config.toml
train_examples = 48750
targets = ["kind"]
num_classes = 7
arch = "preact_resnet"
activation = "silu"
widths = [80, 128, 240, 416]
residual_init = "none"
beta1 = 0.95
max_precond_dim = 1536
l1_shrink = 0.003
decay_fraction = 0.4
weight_decay = 0.2
Rows from block 4 of a small image classifier, named by matrix and row number. Rows with one number belong to one channel. Each number is 50 + 10 x the weight over its row's rms, rounded and kept within 0 to 99. All counts start at 0.
After each channel's rows are labels from the 100 images, of 14848, where the channel reaches its highest value: "top examples" is what is common among them; "colour at peak" is the nearest of a few named colours to the mean colour under the peak. Only what is clearly more common there than usual is listed. The data: rendered made-up planets.
# convs0: first 3x3 conv (model.blocks.4.convs.0.weight, 240x240x3x3, each kernel summed), inputs 0-119
# convs1: second 3x3 conv (model.blocks.4.convs.1.weight, 240x240x3x3, transposed, each kernel summed), outputs 0-119

convs0.197:47 51 44 54 52 39 51 57 55 46 61 50 41 54 31 46 60 29 60 58 65 26 44 48 41 32 39 66 68 53 45 48 57 49 30 68 55 40 60 49 47 53 58 60 52 59 58 54 41 58 28 72 53 51 39 45 48 55 56 55 41 40 52 72 46 50 47 46 43 28 44 41 37 39 23 59 62 34 71 57 57 53 55 47 58 49 46 53 51 49 40 65 50 48 48 60 39 50 57 22 38 52 45 44 57 36 44 50 51 51 46 62 40 45 45 48 50 51 45 50
convs1.197:60 42 56 46 50 39 53 44 46 50 55 42 52 58 59 60 41 63 55 66 52 58 63 38 54 60 70 38 56 50 54 46 56 45 64 57 72 54 37 43 38 49 49 30 39 46 56 48 44 43 53 24 49 50 38 40 58 55 41 62 63 47 54 46 52 62 61 54 48 83 39 55 62 42 57 43 29 44 57 25 54 58 34 70 49 39 58 36 40 64 69 52 68 48 53 48 57 47 53 57 74 56 49 53 38 48 56 39 45 53 53 34 65 62 47 55 59 69 43 53
top examples: cracked ice world
colour at peak: brown

convs0.196:51 45 42 42 58 50 48 59 50 55 46 68 53 48 71 45 55 49 36 38 43 20 54 49 45 56 59 42 78 61 46 34 41 37 40 24 28 65 52 42 50 46 76 49 43 52 46 51 64 62 38 37 20 54 45 70 63 66 52 33 47 51 49 71 43 56 33 46 39 59 37 65 55 57 52 63 33 70 56 54 51 53 58 52 46 47 51 49 44 45 51 27 50 57 61 41 52 52 53 52 47 45 48 52 44 45 62 61 54 38 48 47 39 38 40 44 51 55 52 38
convs1.196:51 44 61 45 40 59 54 56 69 41 48 44 60 64 45 53 57 60 40 43 58 55 48 36 48 45 56 37 53 60 53 53 45 46 52 52 47 46 49 54 40 40 51 48 40 64 33 50 53 50 45 41 61 44 53 46 49 41 31 32 40 54 63 60 49 47 53 58 55 45 45 47 48 52 46 46 49 55 38 66 39 59 48 54 42 41 54 58 48 39 37 65 47 61 59 55 53 42 42 52 62 52 61 54 60 41 51 25 41 47 65 54 47 51 54 57 44 30 34 53
top examples: cloud-covered world
colour at peak: brown

convs0.12:45 42 57 42 48 57 64 49 62 38 64 61 54 45 57 58 58 31 46 72 50 47 57 54 59 44 59 47 37 39 42 42 46 46 43 48 45 46 49 52 59 67 57 41 50 47 48 37 30 59 39 52 45 54 47 45 61 56 50 51 52 40 61 50 46 53 52 51 38 45 48 43 48 52 44 56 49 37 47 46 56 49 50 68 52 56 54 66 43 44 48 54 27 39 40 63 52 58 45 61 63 35 55 58 23 45 44 57 43 43 35 50 56 58 36 49 53 31 55 43
convs1.12:38 64 38 41 33 45 51 48 62 07 63 53 54 53 44 49 49 63 56 39 53 48 44 48 54 43 49 55 53 47 43 45 57 33 49 39 34 69 51 53 46 46 50 54 52 53 50 46 66 49 38 50 52 51 49 64 70 43 52 54 55 56 30 59 56 39 52 44 56 40 50 47 41 37 44 63 51 61 50 55 51 39 61 45 53 47 44 40 63 37 71 35 50 68 47 59 50 49 59 32 75 50 46 41 58 39 61 57 46 64 62 46 40 46 78 53 44 61 66 65
top examples: cloud-covered world
colour at peak: grey

convs0.141:61 57 42 46 32 53 46 44 60 73 67 59 59 40 50 46 56 52 36 67 57 43 41 50 53 55 52 61 48 40 39 52 57 38 30 52 54 56 57 55 47 58 50 35 45 41 70 67 63 45 49 00 39 43 38 51 50 48 64 52 47 54 44 56 50 51 50 48 44 39 40 50 53 50 50 52 59 31 57 50 42 54 55 52 54 48 76 46 34 30 53 42 43 49 47 42 48 48 50 56 56 39 31 69 78 50 45 45 38 21 55 51 54 33 49 35 42 48 48 44
convs1.141:50 59 47 41 59 35 54 45 54 50 49 40 49 41 52 55 44 50 46 35 52 54 47 60 40 57 43 40 53 34 38 44 86 46 36 33 54 51 48 51 41 68 50 46 40 56 42 40 45 57 55 62 62 42 58 41 60 34 54 44 51 52 41 59 43 84 57 55 63 50 72 60 50 55 52 59 61 46 53 42 39 39 41 53 33 40 39 58 47 62 49 55 62 59 45 52 51 56 56 42 61 45 60 50 60 53 60 45 47 34 48 50 44 40 61 51 50 27 50 48
top examples: cracked ice world
colour at peak: grey

convs0.203:49 51 50 58 43 47 59 55 50 59 49 50 60 51 69 59 51 48 36 41 59 62 30 54 42 72 42 56 57 55 45 53 51 45 51 50 40 50 55 68 57 56 61 52 47 35 50 59 45 53 46 51 31 50 51 49 72 63 53 45 52 59 45 63 59 55 54 53 64 62 45 55 40 35 55 46 76 59 68 48 56 52 35 39 50 49 46 48 51 55 49 55 42 59 63 39 39 41 54 40 54 39 43 50 63 46 43 52 39 47 52 44 45 51 55 41 70 47 48 58
convs1.203:51 54 47 58 52 50 55 45 63 45 45 58 53 42 30 51 47 47 61 50 55 59 64 46 59 42 46 89 54 62 36 52 44 45 49 54 56 51 49 26 58 28 49 45 62 82 42 49 52 63 48 59 61 56 62 59 55 48 43 39 50 49 43 55 59 39 66 74 52 45 55 47 52 60 54 55 52 48 50 53 44 68 62 51 44 55 53 72 55 54 50 42 81 49 43 43 40 55 40 51 36 49 57 61 51 49 56 50 56 58 56 48 52 53 50 45 51 65 45 26
top examples: desert world; rings
colour at peak: brown

convs0.209:49 55 50 48 49 33 64 42 59 59 36 41 52 39 58 61 44 48 51 56 42 43 50 50 45 70 55 76 56 59 28 60 72 38 45 56 48 48 49 57 47 56 52 50 43 51 64 84 40 42 55 44 50 50 56 43 61 53 58 45 47 53 56 48 48 65 52 49 53 50 33 52 59 41 51 48 52 66 48 52 54 60 54 41 31 44 62 61 60 42 50 54 45 44 41 51 47 52 59 52 65 59 56 54 91 40 51 53 50 56 54 64 52 51 37 49 50 67 48 27
convs1.209:50 62 69 61 49 51 54 61 53 53 24 48 49 58 45 41 53 49 43 59 45 42 55 66 50 38 53 37 58 56 53 62 38 54 34 46 45 56 46 50 49 67 47 63 65 51 53 37 44 48 52 44 56 48 52 57 53 22 46 52 46 46 53 58 53 41 55 61 57 34 47 49 54 53 50 44 66 41 51 48 35 51 43 49 50 50 48 50 50 55 63 41 52 53 54 33 42 49 38 38 49 49 56 44 64 61 61 46 31 35 41 50 47 44 60 42 53 43 28 44
top examples: cracked ice world
colour at peak: white

convs0.144:58 56 52 60 50 51 61 42 52 80 86 33 40 37 56 43 65 50 57 45 49 50 42 56 45 28 52 55 52 41 51 26 50 43 51 35 42 38 63 56 46 63 55 46 54 44 56 56 54 59 50 41 47 41 40 48 55 75 51 54 40 53 57 57 54 44 53 58 65 59 56 53 53 43 52 50 51 68 54 43 44 59 42 57 45 47 72 46 58 29 48 51 50 50 58 47 44 47 57 56 74 47 43 49 15 44 47 51 58 44 48 62 53 40 56 37 52 56 56 37
convs1.144:44 55 48 62 58 51 71 52 43 82 31 54 52 50 50 59 50 52 48 44 50 48 57 27 39 40 48 57 42 53 42 56 49 59 65 54 47 43 48 44 28 42 58 43 46 42 51 50 48 54 48 63 67 55 49 35 46 56 60 52 61 64 43 54 56 45 58 60 46 41 38 50 55 49 53 44 51 56 60 50 56 46 52 49 49 59 38 52 46 47 58 35 38 61 51 48 53 61 35 36 47 38 53 54 36 39 54 54 42 52 64 51 46 37 35 51 46 54 98 59
top examples: cloud-covered world
colour at peak: pink

convs0.147:41 49 51 57 56 39 58 35 53 33 36 45 36 44 36 61 46 57 61 36 62 45 46 51 51 48 54 48 59 46 56 52 49 47 56 30 47 51 69 55 46 39 58 43 41 58 46 36 45 46 43 51 06 50 46 41 45 53 58 48 52 62 44 48 71 52 59 54 61 44 51 68 46 52 57 39 63 51 56 52 56 51 49 48 46 45 48 49 54 64 50 36 51 51 54 51 49 49 49 53 51 49 57 38 61 35 44 40 34 26 42 56 46 57 37 45 51 62 64 49
convs1.147:49 46 34 43 75 52 41 50 48 49 50 51 51 52 58 44 58 51 55 55 46 52 50 56 56 61 48 53 68 46 40 33 54 52 60 49 55 39 39 41 43 57 50 66 54 41 66 36 54 48 42 29 67 32 50 64 39 46 46 46 52 50 50 55 53 64 54 36 52 62 54 48 37 55 44 46 44 41 64 42 40 39 43 74 52 56 36 54 44 64 50 63 51 58 65 50 53 39 55 44 42 45 53 39 39 57 37 53 47 49 66 47 42 51 76 54 55 64 43 48
top examples: banded gas giant
colour at peak: brown

convs0.36:51 41 47 47 51 51 59 50 51 34 56 43 71 47 49 42 43 36 58 48 64 38 37 71 55 53 33 61 48 52 50 49 57 33 52 48 47 59 41 36 48 50 44 47 39 31 83 41 30 73 57 72 52 45 33 44 48 47 51 33 48 55 51 48 38 34 43 58 58 30 52 49 38 51 59 54 49 47 46 45 56 57 43 54 58 50 56 71 51 47 42 53 51 46 50 51 50 53 50 50 53 51 42 50 47 58 39 72 52 51 57 66 52 40 63 45 68 40 55 58
convs1.36:59 51 43 57 54 58 52 34 53 67 34 37 52 52 35 48 57 58 42 62 45 48 56 42 52 53 65 43 50 47 64 53 54 51 36 60 50 50 36 55 56 36 49 36 69 58 59 71 61 53 67 38 21 52 77 38 51 43 69 52 52 52 52 51 48 60 59 55 48 62 29 47 40 50 50 55 54 47 51 64 30 54 52 58 63 69 43 44 41 50 55 54 59 53 62 28 44 47 38 46 51 52 66 50 68 60 45 55 43 54 39 61 53 65 57 49 58 65 42 44
top examples: rings; banded gas giant
colour at peak: brown

convs0.87:38 71 43 48 46 42 61 42 49 60 89 51 56 55 54 64 54 55 50 51 44 43 49 54 39 47 50 63 47 47 47 49 43 48 43 60 58 43 24 48 35 42 48 38 43 57 45 58 75 52 54 65 46 56 53 56 46 40 53 55 46 49 55 50 58 54 58 70 51 43 45 62 48 38 46 36 33 62 56 66 48 58 50 54 43 61 77 50 45 47 52 47 50 28 51 52 61 62 43 72 71 52 47 53 26 42 64 42 46 44 38 49 57 49 55 55 53 41 57 35
convs1.87:67 42 56 52 57 49 63 68 55 87 57 67 48 49 53 42 43 52 57 57 62 51 59 51 41 43 49 53 62 54 22 51 41 52 67 56 46 56 53 47 34 50 59 62 52 44 54 36 65 57 58 66 50 55 59 58 51 58 55 57 37 41 49 57 64 40 44 42 66 41 63 57 50 69 44 53 49 49 61 56 48 51 48 42 43 41 47 52 44 39 37 34 51 41 49 61 47 49 54 51 54 33 50 60 42 54 60 68 69 47 62 51 50 45 39 41 43 48 91 52
top examples: cloud-covered world; crescent
colour at peak: brown

convs0.114:44 40 51 48 61 36 56 58 38 37 50 55 60 46 45 60 50 59 44 32 61 47 45 55 51 57 24 23 55 47 45 55 75 53 40 48 64 52 56 53 46 51 36 53 50 56 51 64 56 62 49 39 41 43 46 67 40 55 49 51 54 42 58 61 34 60 50 56 50 37 57 53 47 61 42 59 65 56 40 59 37 60 41 57 44 51 57 46 60 50 67 39 47 39 43 41 50 51 47 70 22 50 48 47 57 47 48 53 39 51 46 47 63 54 48 57 56 49 42 46
convs1.114:48 65 65 48 42 51 35 47 37 41 33 44 46 50 62 48 47 42 57 72 41 54 50 53 57 61 34 39 46 42 34 50 53 61 46 49 53 41 52 60 43 56 41 34 42 38 38 26 34 50 54 48 62 55 54 54 47 60 46 55 51 53 53 53 50 43 46 59 56 50 48 54 39 57 57 43 62 61 54 44 48 58 45 50 58 56 42 41 34 54 38 39 52 56 46 48 53 54 55 42 34 42 42 48 64 40 54 48 51 64 47 59 45 72 57 37 51 58 57 43
top examples: rings; desert world
colour at peak: brown

convs0.238:40 52 47 28 62 49 54 66 58 48 34 49 41 39 45 45 52 46 61 61 56 42 48 38 67 42 67 70 51 50 32 46 49 50 51 57 76 47 43 52 60 64 55 51 62 53 43 53 43 51 29 59 52 63 49 45 49 25 58 63 36 65 55 66 52 52 51 57 43 29 55 35 36 56 66 59 57 45 50 53 43 59 58 46 43 60 44 62 82 48 57 42 39 46 54 52 49 50 50 52 50 56 48 53 41 42 25 50 54 42 44 43 55 38 45 39 44 55 44 52
convs1.238:44 65 34 51 52 40 25 48 48 42 50 25 46 58 42 54 48 58 54 56 63 52 58 44 45 45 46 34 45 58 82 55 62 41 46 49 61 55 40 49 45 45 45 49 52 51 37 49 54 53 59 41 40 49 43 53 45 70 41 45 72 58 53 45 61 55 53 50 56 56 51 58 51 42 37 53 41 46 49 51 53 44 43 37 58 42 59 45 44 50 40 54 67 54 50 39 43 48 47 55 51 52 39 51 55 45 61 50 64 45 52 44 37 65 38 47 57 41 41 36
top examples: rings; cratered rock
colour at peak: brown

convs0.226:53 47 68 51 46 58 34 53 55 39 46 37 32 66 31 55 46 51 55 57 60 51 45 43 39 33 54 54 52 37 52 57 60 51 54 47 53 29 37 65 51 54 56 58 47 49 66 44 33 54 39 49 44 58 41 43 44 36 53 61 45 50 61 40 49 47 39 38 42 41 53 46 85 37 49 50 55 62 55 52 63 43 51 45 70 64 36 38 49 48 48 59 43 45 44 70 54 52 54 47 59 58 34 23 51 43 43 30 46 59 47 35 55 46 39 66 73 54 51 35
convs1.226:49 52 49 48 53 45 50 44 48 48 72 47 54 49 61 48 40 44 52 47 56 57 66 53 42 49 51 30 49 62 60 58 47 67 43 48 47 55 49 56 52 56 44 44 62 46 50 46 45 42 40 63 65 52 42 50 49 54 45 57 56 54 48 48 30 53 59 48 61 50 38 58 33 51 54 55 42 52 48 50 36 54 49 47 37 49 46 46 44 41 53 58 45 50 44 45 39 55 54 50 42 45 34 59 56 51 62 46 38 35 39 47 47 56 62 42 68 40 33 46
top examples: moons: three; lava world
colour at peak: brown

convs0.135:47 55 58 54 43 56 46 61 43 48 45 47 56 55 44 38 44 54 56 40 53 49 54 51 43 58 55 51 44 48 67 53 60 59 55 47 58 47 50 61 46 53 46 39 47 41 48 45 47 53 47 41 46 52 52 73 43 51 52 56 48 44 36 59 37 42 66 44 49 56 57 52 43 45 46 49 55 41 52 50 49 70 48 40 52 49 50 41 39 42 50 42 44 49 48 60 48 53 62 94 40 57 55 52 69 48 44 48 66 44 46 43 43 32 55 51 47 49 58 52
convs1.135:55 53 52 58 49 38 54 48 53 13 45 62 47 50 66 48 57 59 62 49 48 49 41 49 42 45 48 62 61 54 43 42 38 54 47 59 52 55 47 28 53 48 47 55 59 51 52 56 46 51 27 43 51 52 48 48 49 48 44 55 54 51 47 58 59 60 60 41 54 55 48 63 53 45 49 58 59 51 50 44 52 54 51 38 43 48 54 49 50 15 44 66 45 50 55 53 58 52 49 44 25 61 54 70 46 65 59 47 48 48 54 54 39 01 67 49 47 34 31 54
top examples: rings; banded gas giant
colour at peak: brown

convs0.41:38 65 51 42 65 53 49 32 58 48 42 50 52 49 54 51 49 55 38 66 39 53 51 55 66 41 55 51 51 50 36 44 53 45 55 59 54 51 44 44 47 62 60 36 57 53 46 57 46 48 43 65 45 42 35 58 43 51 44 55 39 39 54 59 55 74 60 47 56 57 46 48 49 43 57 53 52 48 50 42 66 46 59 65 39 59 38 48 71 74 52 48 57 54 51 53 49 56 35 46 25 46 51 49 60 50 49 39 58 47 60 48 44 46 53 53 48 56 53 51
convs1.41:43 46 58 65 49 52 45 56 45 32 69 41 55 57 18 49 57 50 52 45 41 36 51 45 60 52 52 50 47 45 34 55 54 48 44 36 54 48 55 55 48 50 44 46 54 55 40 41 47 62 52 42 60 51 49 55 51 36 47 48 47 46 48 47 40 48 53 48 61 45 52 51 46 46 54 44 51 49 39 50 53 45 50 73 52 56 46 38 51 43 48 49 34 57 60 53 47 50 70 48 52 50 52 50 43 49 61 57 64 54 48 62 41 52 34 49 56 41 51 55
top examples: banded gas giant; rings
colour at peak: grey

convs0.193:47 51 64 40 50 50 15 52 52 50 89 46 53 38 21 54 46 36 54 40 56 63 61 50 48 55 52 58 45 58 53 50 46 44 51 44 50 43 46 50 61 30 43 44 54 43 44 50 66 43 60 46 41 61 51 46 53 34 45 58 47 43 51 55 39 77 49 58 45 57 51 46 46 58 45 46 54 46 39 48 66 46 48 60 42 50 60 48 49 47 43 53 37 50 67 36 52 46 51 69 67 47 57 53 32 41 40 54 54 58 61 55 60 40 55 16 50 47 49 40
convs1.193:48 49 57 78 55 54 56 36 57 62 40 66 51 47 58 46 36 51 55 41 40 38 37 51 47 54 50 55 46 48 36 50 53 55 50 51 52 48 48 49 54 52 47 37 35 39 48 19 42 62 49 60 73 53 53 49 51 54 60 40 46 70 53 45 53 53 46 50 47 44 62 63 53 45 41 51 52 66 47 46 42 65 58 44 57 59 45 48 45 36 48 44 50 34 34 46 49 50 49 48 64 41 54 46 22 50 48 34 62 27 51 52 39 71 64 88 36 52 66 65
top examples: cloud-covered world; rings
colour at peak: brown; grey

convs0.49:26 41 43 57 46 61 36 52 44 48 56 59 37 49 34 53 38 70 48 37 53 46 42 47 53 54 41 79 38 46 31 53 52 35 55 54 41 57 46 41 57 49 48 51 57 43 61 53 43 42 46 73 47 56 49 72 60 39 48 55 57 54 38 61 33 36 37 37 45 54 57 34 54 55 44 51 46 58 59 43 43 44 52 32 67 59 53 40 43 45 53 66 52 46 51 58 40 54 67 55 52 56 57 42 41 44 58 48 54 32 42 76 54 55 43 52 71 55 41 45
convs1.49:81 39 47 56 52 38 66 49 51 50 49 55 43 49 40 68 50 43 67 60 51 56 41 54 58 48 58 21 49 59 61 54 36 41 31 50 58 73 73 41 48 45 52 53 53 55 46 56 48 42 37 60 44 54 64 44 25 46 63 59 49 57 48 52 47 61 53 50 47 50 23 49 33 29 57 49 54 41 54 46 54 27 62 50 48 53 53 45 55 43 46 46 80 59 56 65 48 57 56 29 58 46 41 62 50 72 46 49 51 49 46 44 37 58 50 46 43 34 36 47
top examples: rings; banded gas giant
colour at peak: brown

convs0.22:65 47 44 56 47 54 28 51 55 43 57 54 51 55 59 59 27 55 45 47 46 51 68 68 48 53 51 53 54 39 45 50 72 23 45 61 60 61 41 77 46 63 60 54 39 72 54 60 60 54 61 44 43 51 42 42 48 68 50 53 60 59 48 46 59 50 58 52 52 47 45 50 61 54 54 52 66 53 58 47 54 33 40 41 53 45 39 43 61 40 69 45 45 39 49 49 45 54 52 55 72 53 58 59 54 57 50 46 42 43 48 48 40 61 57 50 74 43 65 26
convs1.22:50 57 56 38 49 52 40 51 53 57 51 51 56 43 57 46 68 35 66 49 50 51 48 43 47 47 52 47 53 50 39 44 60 53 49 67 46 53 30 55 38 34 45 57 63 35 49 41 56 63 47 42 66 52 70 47 55 54 46 37 39 52 54 65 44 39 50 38 65 46 61 51 36 63 43 33 26 34 48 54 52 44 47 52 50 74 51 68 48 51 24 58 46 53 63 46 52 42 48 42 36 26 52 51 34 40 71 51 60 43 49 44 58 58 55 36 56 55 52 52
top examples: desert world
colour at peak: brown

convs0.110:39 54 55 48 45 40 53 56 47 35 60 38 51 51 43 47 55 44 44 44 71 38 62 62 53 50 51 48 37 52 43 58 56 57 51 42 45 50 62 43 48 48 49 68 38 62 96 42 52 50 49 52 29 39 46 51 46 55 36 34 57 38 62 40 41 52 54 45 58 53 58 71 45 45 55 57 53 64 48 50 38 54 51 43 38 50 52 68 36 58 38 60 50 46 44 66 57 60 62 47 49 35 52 54 50 47 52 59 59 57 56 52 50 42 54 69 48 52 61 32
convs1.110:57 42 37 57 54 44 51 46 50 49 35 33 33 53 53 48 42 70 58 56 56 47 49 59 48 56 44 41 52 31 47 44 42 53 41 60 37 39 56 61 60 60 52 53 61 47 62 28 32 47 53 32 34 37 52 39 60 44 63 60 47 65 24 41 53 74 54 69 43 51 51 53 47 63 46 56 56 45 43 56 58 65 54 55 56 47 36 41 40 39 51 44 41 40 44 53 47 57 69 52 55 49 49 48 55 55 46 48 40 21 24 54 50 52 52 38 46 49 37 42
top examples: rings; cracked ice world
colour at peak: brown

convs0.201:44 56 59 47 55 51 53 50 39 63 30 61 67 45 53 62 55 49 26 68 48 39 51 46 56 54 56 50 77 60 56 39 49 49 57 30 44 40 42 53 52 43 56 37 53 38 72 40 60 59 24 73 61 43 51 47 49 40 28 52 54 58 62 63 43 46 43 57 54 42 50 64 44 46 40 58 55 37 47 53 47 55 32 65 32 38 47 52 60 49 40 53 35 53 46 55 47 49 46 59 56 57 43 49 52 38 40 37 75 38 54 44 65 62 43 39 45 57 34 71
convs1.201:47 30 59 47 47 47 64 42 60 55 28 56 27 50 60 48 40 47 34 49 30 50 51 59 49 48 39 95 45 45 48 51 39 45 35 43 65 48 46 52 43 49 55 45 55 50 56 72 42 47 55 65 39 54 50 67 33 38 51 48 56 65 42 41 61 58 56 38 51 69 43 42 54 56 46 50 51 41 51 40 61 51 65 37 55 44 44 45 51 43 51 45 56 53 47 51 52 50 49 31 47 59 50 46 60 47 55 49 43 48 41 50 23 27 44 53 58 50 66 52
top examples: rings; cloud-covered world
colour at peak: brown

convs0.68:56 40 55 48 49 43 54 50 55 32 43 39 41 66 46 45 43 48 42 44 56 43 46 46 65 89 54 59 40 42 39 48 32 48 53 55 53 46 47 70 39 45 40 54 57 46 41 71 39 43 50 64 24 44 40 47 59 56 51 48 60 47 49 34 54 66 67 44 46 41 51 45 47 47 53 39 55 42 56 47 51 62 46 59 45 50 59 56 64 48 40 45 61 23 43 47 44 60 42 42 51 49 51 62 79 40 38 48 50 47 56 48 50 51 48 52 53 61 36 70
convs1.68:39 88 38 59 50 52 50 63 46 27 34 48 54 54 85 48 60 49 52 44 64 50 49 41 42 74 57 74 42 54 44 46 44 59 28 56 59 48 42 37 51 64 48 65 29 39 57 60 41 58 56 42 58 55 54 50 43 59 53 54 49 47 50 39 41 46 44 41 32 40 55 50 55 76 55 51 50 37 54 53 54 57 42 42 48 49 50 49 60 55 50 63 36 38 63 46 57 53 50 50 50 54 48 45 44 57 55 60 48 54 56 40 53 39 35 49 44 51 37 16
top examples: cracked ice world
colour at peak: grey

convs0.142:43 43 60 77 65 43 53 58 48 55 45 39 53 66 37 46 53 54 57 61 51 53 53 53 49 46 58 88 47 53 51 46 47 59 47 54 44 46 44 41 56 34 61 44 50 59 61 49 51 49 42 45 33 45 57 43 45 62 60 45 58 58 50 25 65 57 45 61 55 57 41 43 47 51 54 45 35 67 52 46 46 47 46 49 46 42 31 35 44 66 52 54 58 54 57 38 47 37 39 71 56 46 48 26 50 58 45 57 31 49 50 48 52 37 40 49 47 79 63 78
convs1.142:49 51 46 67 51 41 41 53 56 41 52 62 51 48 36 42 44 18 52 59 48 61 60 40 52 45 41 12 44 52 41 49 53 51 56 55 54 46 49 44 56 71 58 47 53 33 38 54 52 53 48 48 70 40 41 66 42 42 52 67 70 50 50 65 55 38 57 56 51 24 56 51 64 54 62 43 44 41 54 43 59 56 49 58 43 46 36 53 52 42 49 42 63 46 44 59 58 44 52 41 47 47 51 45 55 51 74 58 63 59 59 46 44 12 42 74 52 79 49 51
top examples: banded gas giant
colour at peak: grey

convs0.18:46 71 39 47 44 56 67 46 57 88 26 42 43 31 48 65 47 45 60 46 54 60 64 60 41 45 45 60 42 52 46 57 37 45 50 41 57 52 57 49 55 55 37 58 45 46 54 75 57 43 41 49 56 38 44 52 38 48 63 47 54 54 47 50 39 27 49 58 54 47 59 53 57 58 51 64 49 53 50 41 52 48 56 48 45 53 46 46 60 43 48 49 50 55 47 54 59 58 53 62 48 51 51 47 19 68 44 51 68 47 47 46 54 58 35 65 46 62 29 52
convs1.18:47 40 53 56 50 47 65 53 43 54 44 49 45 56 78 52 52 57 42 41 51 45 41 34 56 52 46 69 46 50 36 56 39 53 51 52 65 53 48 46 20 34 45 56 50 55 50 66 53 61 46 54 60 51 59 53 65 48 54 38 46 63 61 63 53 14 28 55 55 53 65 48 43 55 41 48 53 55 44 51 47 57 45 39 55 40 49 51 48 42 56 40 57 39 62 45 49 53 55 44 64 39 43 54 34 51 50 53 47 48 66 67 50 51 45 38 43 46 99 53
top examples: cloud-covered world; rings
colour at peak: brown; grey

convs0.224:43 50 40 64 52 51 42 44 45 64 64 42 45 54 37 41 44 61 62 43 56 44 51 49 40 46 35 36 44 40 72 50 44 55 72 40 48 36 55 52 45 34 41 45 40 43 41 33 68 53 54 49 38 58 51 47 50 64 69 57 55 41 55 59 47 58 50 43 55 59 43 68 57 56 65 41 46 59 47 58 49 44 45 39 56 46 68 48 48 71 68 49 56 57 43 49 66 55 49 46 38 48 49 85 59 51 22 59 49 50 52 54 55 59 70 49 51 28 30 56
convs1.224:62 59 40 52 52 49 44 53 46 07 19 46 48 42 61 49 40 43 61 71 44 53 45 58 48 99 50 27 50 52 33 47 70 53 42 50 55 60 50 56 57 54 28 57 54 45 48 53 39 60 48 57 46 48 46 51 50 37 56 44 48 60 52 41 49 43 57 56 44 36 37 54 46 44 51 51 52 41 47 56 44 51 59 51 49 51 40 53 39 39 47 54 72 44 58 47 45 57 49 40 39 47 48 53 42 64 52 52 55 50 52 46 53 50 37 36 44 53 34 42
top examples: banded gas giant
colour at peak: pink; grey

convs0.28:50 54 52 33 46 57 62 35 58 55 45 45 53 55 73 41 50 49 62 50 51 66 55 49 55 73 36 99 38 48 32 48 43 87 63 48 54 51 36 47 50 53 44 57 57 52 46 50 58 48 61 51 21 55 54 53 49 43 59 46 48 57 49 40 62 50 51 54 41 57 47 53 33 40 61 45 70 36 49 59 49 51 52 42 60 44 49 41 54 52 46 54 65 49 60 38 52 47 55 43 36 51 35 45 44 55 57 52 47 52 54 57 43 32 51 56 47 50 52 77
convs1.28:55 51 40 69 53 48 38 53 46 55 63 44 35 50 52 44 32 40 39 41 51 62 49 48 47 62 63 36 49 52 54 45 51 49 45 49 55 38 56 51 58 44 64 60 34 53 49 59 50 54 34 56 58 55 43 62 52 44 45 59 58 48 61 47 51 29 39 45 63 45 56 50 76 47 42 58 32 68 51 48 52 32 44 43 57 44 49 49 66 64 58 45 43 38 38 48 53 58 47 44 63 69 51 53 59 53 49 45 35 48 37 64 59 53 29 43 40 71 47 64
top examples: cracked ice world
colour at peak: brown